python train.py --arch="vit" --model="masked spectrogram model" --mask_ratio=0.75 --norm="layernorm" --qk_norm=false --optimizer="normuon" --learning_rate=0.01 --max_grad_norm=1.0 --max_steps=10100
Rows from block 3 of a small masked spectrogram model, named by matrix and row number. Rows with one number belong to one neuron. Each number is 200 + 20 x the weight over its row's rms, rounded and kept within 0 to 999. All counts start at 0.
After each neuron's rows are labels from the 100 clips, of 14848, where the neuron reaches its highest value: "peak on" is the class under the peak. Only what is clearly more common there than usual is listed. The data: melodies that start on their tonic, played by one synthesised instrument. In brackets: how many of the 100, against the usual share in percent.
# fc1: MLP up (model.blocks.3.mlp.fc1.weight, 768x256), inputs 0-255
# fc2: MLP down (model.blocks.3.mlp.fc2.weight, 256x768, transposed), outputs 0-255

fc1.654,248,247,187,167,167,155,179,183,234,216,198,215,171,206,203,205,243,171,198,214,232,191,187,194,218,204,209,206,191,172,186,180,203,200,173,208,218,189,172,175,237,219,165,206,195,258,217,209,240,242,181,211,214,224,223,172,179,212,207,218,169,198,192,197,195,191,211,209,207,193,218,182,188,213,177,202,181,193,189,219,231,179,206,215,177,195,172,181,196,208,202,197,196,211,192,186,214,163,205,181,207,212,179,174,208,219,182,184,202,178,191,186,172,173,187,206,209,183,216,220,210,187,186,219,206,201,164,202,166,192,224,225,214,171,215,202,180,194,202,188,162,194,209,200,235,191,194,198,164,192,183,167,155,192,205,206,220,222,235,177,203,214,207,200,200,192,207,206,226,198,145,186,174,234,194,215,179,220,216,191,233,198,170,194,184,196,206,186,209,191,214,213,186,252,207,172,212,203,171,180,210,174,214,228,192,216,189,183,175,189,240,229,184,204,215,230,191,209,206,174,218,206,184,177,173,168,211,196,182,223,198,206,174,219,195,210,196,204,231,168,171,192,222,215,227,195,193,172,216,189,220,188,175,196,201,198
fc2.654,196,192,210,198,204,181,199,210,222,225,227,206,210,198,219,185,182,219,203,179,249,176,211,146,218,197,176,211,215,168,209,224,227,173,201,190,221,161,221,219,181,221,217,196,226,179,208,203,201,206,221,229,198,213,193,201,219,208,208,189,180,203,232,237,198,205,187,222,201,187,217,207,183,163,221,189,191,187,215,247,224,180,201,205,222,174,185,226,169,193,216,192,205,167,200,212,205,156,192,225,190,200,211,158,207,197,216,185,212,188,210,187,167,164,221,203,208,235,208,227,216,195,189,203,210,187,210,217,196,201,200,167,191,203,180,181,165,229,210,218,193,213,196,198,204,185,196,200,214,172,181,191,201,186,207,214,212,176,221,195,198,178,214,201,187,165,202,220,158,223,182,195,210,187,216,158,212,190,182,258,181,167,186,187,222,192,206,223,195,213,162,227,195,182,202,186,187,222,178,228,187,209,205,215,190,240,161,189,172,212,218,200,205,190,228,188,217,184,183,211,205,170,232,174,217,175,211,186,221,213,188,252,215,229,170,226,229,191,177,202,144,202,195,188,152,182,193,196,222,204,229,185,205,217,216,214
peak on: F3 (70 vs 1.5)

fc1.231,214,162,227,191,221,173,209,174,224,210,198,200,159,211,214,201,210,207,200,203,187,216,173,205,179,211,181,191,192,217,182,209,204,190,188,183,202,203,201,176,215,203,169,220,201,183,162,209,250,200,179,199,157,241,198,222,214,241,174,214,227,188,197,227,211,193,212,211,232,183,213,221,187,197,164,212,196,195,181,192,227,192,172,180,195,228,225,217,188,172,193,195,187,204,188,185,224,185,199,181,155,195,173,192,169,237,198,189,186,181,208,220,229,214,202,195,217,186,191,174,224,214,198,225,191,219,212,186,192,187,240,185,242,174,216,175,228,193,210,208,165,211,179,200,189,190,182,190,216,214,153,195,203,178,229,218,208,221,163,209,218,206,231,200,236,186,229,189,218,218,186,176,205,190,195,203,196,227,193,196,229,172,235,245,188,227,220,218,224,187,207,218,180,228,215,189,221,194,201,191,175,215,194,186,213,174,208,200,229,199,209,183,152,182,196,201,235,216,218,178,185,214,171,226,170,208,210,207,229,220,220,180,199,212,223,220,204,198,206,200,242,185,205,220,178,201,216,219,204,196,194,151,179,203,185,253
fc2.231,188,222,158,204,188,231,189,214,174,192,204,194,251,190,187,200,206,209,203,188,213,203,204,195,227,161,218,202,223,203,207,188,190,204,223,202,194,195,201,208,181,190,221,176,200,202,223,182,161,218,230,190,229,159,207,163,180,160,233,203,178,219,204,174,206,219,188,193,180,230,204,187,214,215,234,207,196,206,203,210,163,212,223,196,182,186,174,185,189,241,209,192,211,215,219,214,182,236,197,212,243,214,230,190,239,177,221,209,221,211,189,194,168,176,218,222,195,211,213,219,168,193,190,178,210,186,193,216,202,212,163,222,157,216,185,238,174,212,194,188,239,200,210,206,204,201,216,186,193,206,252,183,194,236,176,191,201,183,230,199,187,202,161,207,162,213,155,207,189,178,228,209,203,227,203,190,205,168,190,207,178,203,182,168,229,181,185,198,187,209,197,190,202,187,172,212,181,211,191,208,214,196,193,195,212,211,193,209,186,218,188,209,238,228,229,205,168,185,199,232,222,192,226,186,229,211,193,213,171,188,198,198,185,196,202,154,183,205,213,189,172,232,177,193,242,190,198,158,193,209,190,235,212,203,230,159
peak on: F3 (31 vs 1.5)

fc1.13,212,199,215,206,165,212,211,214,221,214,210,202,202,204,220,147,211,228,152,201,191,217,166,194,189,184,201,219,200,215,203,190,185,184,160,192,233,232,189,191,220,193,203,214,190,216,206,182,196,212,176,173,192,197,203,176,189,220,223,172,208,199,195,210,187,193,218,208,191,191,235,179,211,193,225,209,239,183,200,221,233,219,175,203,231,216,220,222,201,184,194,215,180,190,205,167,177,188,209,225,203,190,188,171,202,183,233,157,200,185,178,212,214,201,229,174,194,208,218,213,167,200,231,212,198,180,212,232,200,214,201,208,187,224,199,196,173,210,223,228,217,204,254,186,211,173,198,222,211,187,220,246,209,204,192,195,186,177,186,205,218,218,190,204,184,180,224,202,232,216,212,179,248,201,193,198,194,218,200,227,208,209,243,185,174,182,193,168,201,172,242,194,209,193,229,224,178,219,177,220,217,233,189,189,212,193,175,223,221,197,211,194,202,212,184,147,215,222,245,209,166,198,186,217,154,171,170,195,224,203,186,202,155,195,168,205,187,164,197,186,179,204,190,188,179,193,203,204,216,237,154,189,192,221,228,196
fc2.13,222,166,241,202,209,195,209,220,163,212,201,206,183,234,165,227,196,171,229,202,205,230,176,229,214,195,188,192,219,220,183,190,218,232,179,189,162,208,211,222,194,210,206,181,199,204,187,249,188,221,227,221,199,185,190,195,230,180,217,207,205,220,230,172,222,204,197,176,187,199,187,173,154,201,206,181,190,230,206,219,202,262,222,186,177,206,169,209,194,190,184,209,191,233,241,210,187,205,184,200,172,245,234,176,236,198,158,188,194,204,224,210,173,209,193,186,232,169,182,175,204,178,171,208,194,218,197,191,218,214,172,158,209,206,177,207,176,219,193,200,204,198,179,195,214,203,184,201,182,203,178,191,169,203,207,210,229,234,200,191,206,208,204,198,199,198,188,196,216,207,200,220,202,196,186,189,190,164,209,197,184,187,197,206,213,178,213,225,189,205,166,186,212,156,189,201,224,171,222,248,192,214,196,201,191,191,252,175,169,199,198,217,190,216,179,221,180,194,217,223,202,169,217,181,214,187,170,191,224,184,193,207,196,229,227,198,208,188,226,167,191,184,229,210,170,195,210,202,171,198,248,220,187,176,186,179
peak on: no note (61 vs 25.6)

fc1.765,198,167,211,201,212,205,153,194,212,228,175,181,176,164,209,186,212,220,180,213,204,191,212,206,212,206,192,186,221,166,187,165,186,195,156,215,212,225,190,205,214,190,192,193,167,211,219,149,169,233,237,194,193,231,185,212,172,199,213,159,203,150,209,193,172,201,211,249,193,177,198,206,192,208,212,205,232,232,187,233,201,191,180,189,189,191,193,199,219,187,197,195,204,186,191,191,197,166,193,242,195,201,207,175,193,177,185,172,173,236,198,178,193,185,225,212,197,200,225,210,220,242,202,213,196,164,162,218,209,174,213,207,176,220,198,229,202,129,227,194,210,233,194,226,225,175,214,196,210,205,177,196,212,177,183,187,185,189,185,208,206,198,161,202,209,171,182,193,237,195,197,216,193,172,216,170,192,209,180,214,212,195,196,186,204,215,181,217,229,182,232,198,220,192,215,222,191,209,203,202,205,258,215,149,206,172,198,206,189,187,206,222,213,183,233,185,199,207,204,212,208,190,190,210,200,195,218,209,204,173,201,201,168,166,224,184,216,219,179,204,210,201,175,207,197,198,252,221,230,221,193,193,198,214,192,215
fc2.765,207,212,216,195,175,212,243,215,200,210,213,176,178,194,205,195,139,180,202,177,202,220,176,231,182,209,223,210,193,206,215,189,197,200,195,222,174,228,174,244,222,200,204,193,196,205,243,192,227,213,196,187,196,195,193,223,174,203,187,187,180,197,197,196,218,200,182,208,160,207,246,184,175,172,213,217,177,221,191,213,186,230,202,209,165,158,169,202,132,206,187,214,167,247,220,194,201,187,198,200,174,192,239,218,189,209,204,184,179,224,174,207,235,192,210,211,226,153,197,160,181,180,186,223,178,178,231,196,197,211,190,167,215,226,202,171,238,178,206,219,199,237,191,182,195,192,209,186,209,229,199,216,192,186,188,186,203,224,196,197,220,214,208,214,205,186,201,208,199,232,176,200,223,190,187,200,225,204,170,187,203,191,172,214,220,217,181,207,214,195,192,195,209,206,188,196,217,209,212,194,205,210,234,171,208,179,216,202,174,195,249,204,210,197,193,201,218,209,156,237,220,197,202,204,238,181,171,184,214,220,230,214,182,191,183,173,201,202,193,234,173,221,157,173,184,198,233,225,193,200,199,175,211,210,184,214
peak on: no note (100 vs 25.6)

fc1.349,174,172,219,198,190,200,213,197,190,166,231,163,191,171,196,193,243,218,217,203,206,190,185,171,195,204,176,206,196,218,204,218,205,183,201,239,235,200,217,185,199,189,177,201,225,212,192,227,197,190,224,243,196,178,214,184,219,184,218,198,193,193,165,172,170,201,196,227,211,209,210,219,191,168,148,173,210,209,218,186,190,194,231,181,203,216,189,188,214,196,178,190,200,190,207,199,188,186,205,212,191,176,224,219,170,171,195,179,203,186,206,182,219,176,151,220,211,212,158,212,173,221,208,207,202,229,210,255,197,198,183,217,163,192,193,210,210,179,185,162,222,202,223,184,214,201,177,178,167,215,197,171,246,228,187,201,216,194,231,213,179,200,161,217,198,223,185,185,218,211,187,170,193,217,202,194,196,189,195,209,217,223,196,162,211,192,191,203,236,211,214,210,182,213,197,200,178,196,204,180,178,201,189,236,208,206,216,136,237,261,194,203,195,223,184,185,185,207,197,164,210,195,184,206,190,193,163,200,174,223,193,240,199,177,199,193,207,188,226,167,203,187,183,216,202,204,163,209,190,222,204,186,242,169,184,211
fc2.349,206,204,199,196,219,218,171,194,195,222,181,222,202,241,223,176,206,182,218,191,196,200,200,242,179,205,198,187,190,211,159,189,218,242,160,211,180,166,200,213,179,214,208,218,201,187,229,184,213,195,194,203,194,256,189,218,218,232,196,184,223,175,200,199,213,181,221,154,213,198,189,190,219,236,201,202,201,168,188,231,224,239,172,178,187,195,195,231,192,192,214,195,195,203,213,227,187,203,169,188,192,218,198,204,190,203,215,218,225,224,195,180,213,213,188,184,177,195,183,167,237,177,195,206,187,192,205,205,188,200,250,181,200,203,192,202,191,239,198,181,223,189,176,217,194,193,223,185,228,239,200,206,142,203,227,200,195,164,193,207,209,211,248,196,178,197,192,175,172,196,205,240,200,211,198,173,195,190,197,193,191,227,181,230,239,224,217,219,177,208,153,180,203,208,201,195,201,200,194,211,231,181,205,174,186,200,194,237,195,125,182,224,181,199,189,206,178,169,169,219,201,202,217,164,244,210,195,203,206,198,200,164,179,238,186,200,191,207,193,203,183,233,202,191,189,219,200,193,198,185,221,208,208,207,224,184
peak on: no note (87 vs 25.6)

fc1.757,204,207,167,216,188,175,185,209,199,218,186,160,166,178,186,193,190,169,193,213,176,223,192,203,194,234,180,198,217,181,252,205,167,188,182,209,147,189,215,191,165,173,202,206,231,214,215,198,186,169,175,205,209,193,189,193,182,216,211,217,197,173,174,193,211,214,234,198,205,227,200,188,179,213,204,200,205,231,221,215,203,164,202,193,233,194,203,185,173,179,178,198,237,220,200,165,253,208,181,200,185,176,221,204,192,230,192,183,208,177,213,187,217,214,189,167,238,209,199,198,181,174,210,208,193,205,165,184,217,223,192,194,231,191,193,183,207,196,211,174,146,147,198,204,194,190,177,222,199,192,185,219,197,233,221,209,204,225,213,198,207,231,182,172,209,221,193,231,227,207,197,211,181,197,185,198,185,205,210,187,196,197,148,188,159,230,196,201,230,188,230,197,219,214,177,202,177,197,179,148,208,194,212,188,192,187,206,206,184,171,216,196,186,174,170,194,225,209,227,162,196,234,191,197,182,221,201,194,225,206,167,190,190,194,222,204,167,198,240,190,180,189,194,216,176,219,212,195,175,173,209,221,207,155,180,201
fc2.757,193,219,199,203,213,159,168,215,194,175,204,231,209,202,152,190,214,211,193,227,208,226,227,209,223,227,183,181,193,210,202,204,174,182,204,254,195,197,164,192,210,206,208,226,203,178,213,174,187,194,186,205,184,202,193,207,196,192,195,184,181,244,199,233,214,206,191,186,196,195,212,197,194,228,174,188,256,227,218,219,185,224,177,237,183,213,201,169,224,216,209,179,177,174,196,223,178,210,216,180,172,230,208,185,209,220,220,171,198,226,165,192,197,221,190,180,191,207,198,180,194,202,175,204,178,174,217,216,226,210,212,168,221,185,207,229,197,180,183,210,200,196,166,223,183,215,193,232,199,232,247,209,189,217,201,208,216,205,169,169,178,191,183,202,223,150,172,185,217,199,228,203,170,184,217,194,181,174,226,199,198,226,233,199,180,236,193,228,178,221,182,176,233,176,196,187,180,223,183,198,179,229,185,188,179,206,201,189,204,233,197,221,181,216,189,176,191,205,182,227,180,217,191,196,232,195,219,215,200,200,183,173,201,208,221,211,216,221,211,213,197,208,199,203,185,211,154,194,211,214,140,158,190,226,181,177
peak on: F3 (47 vs 1.5)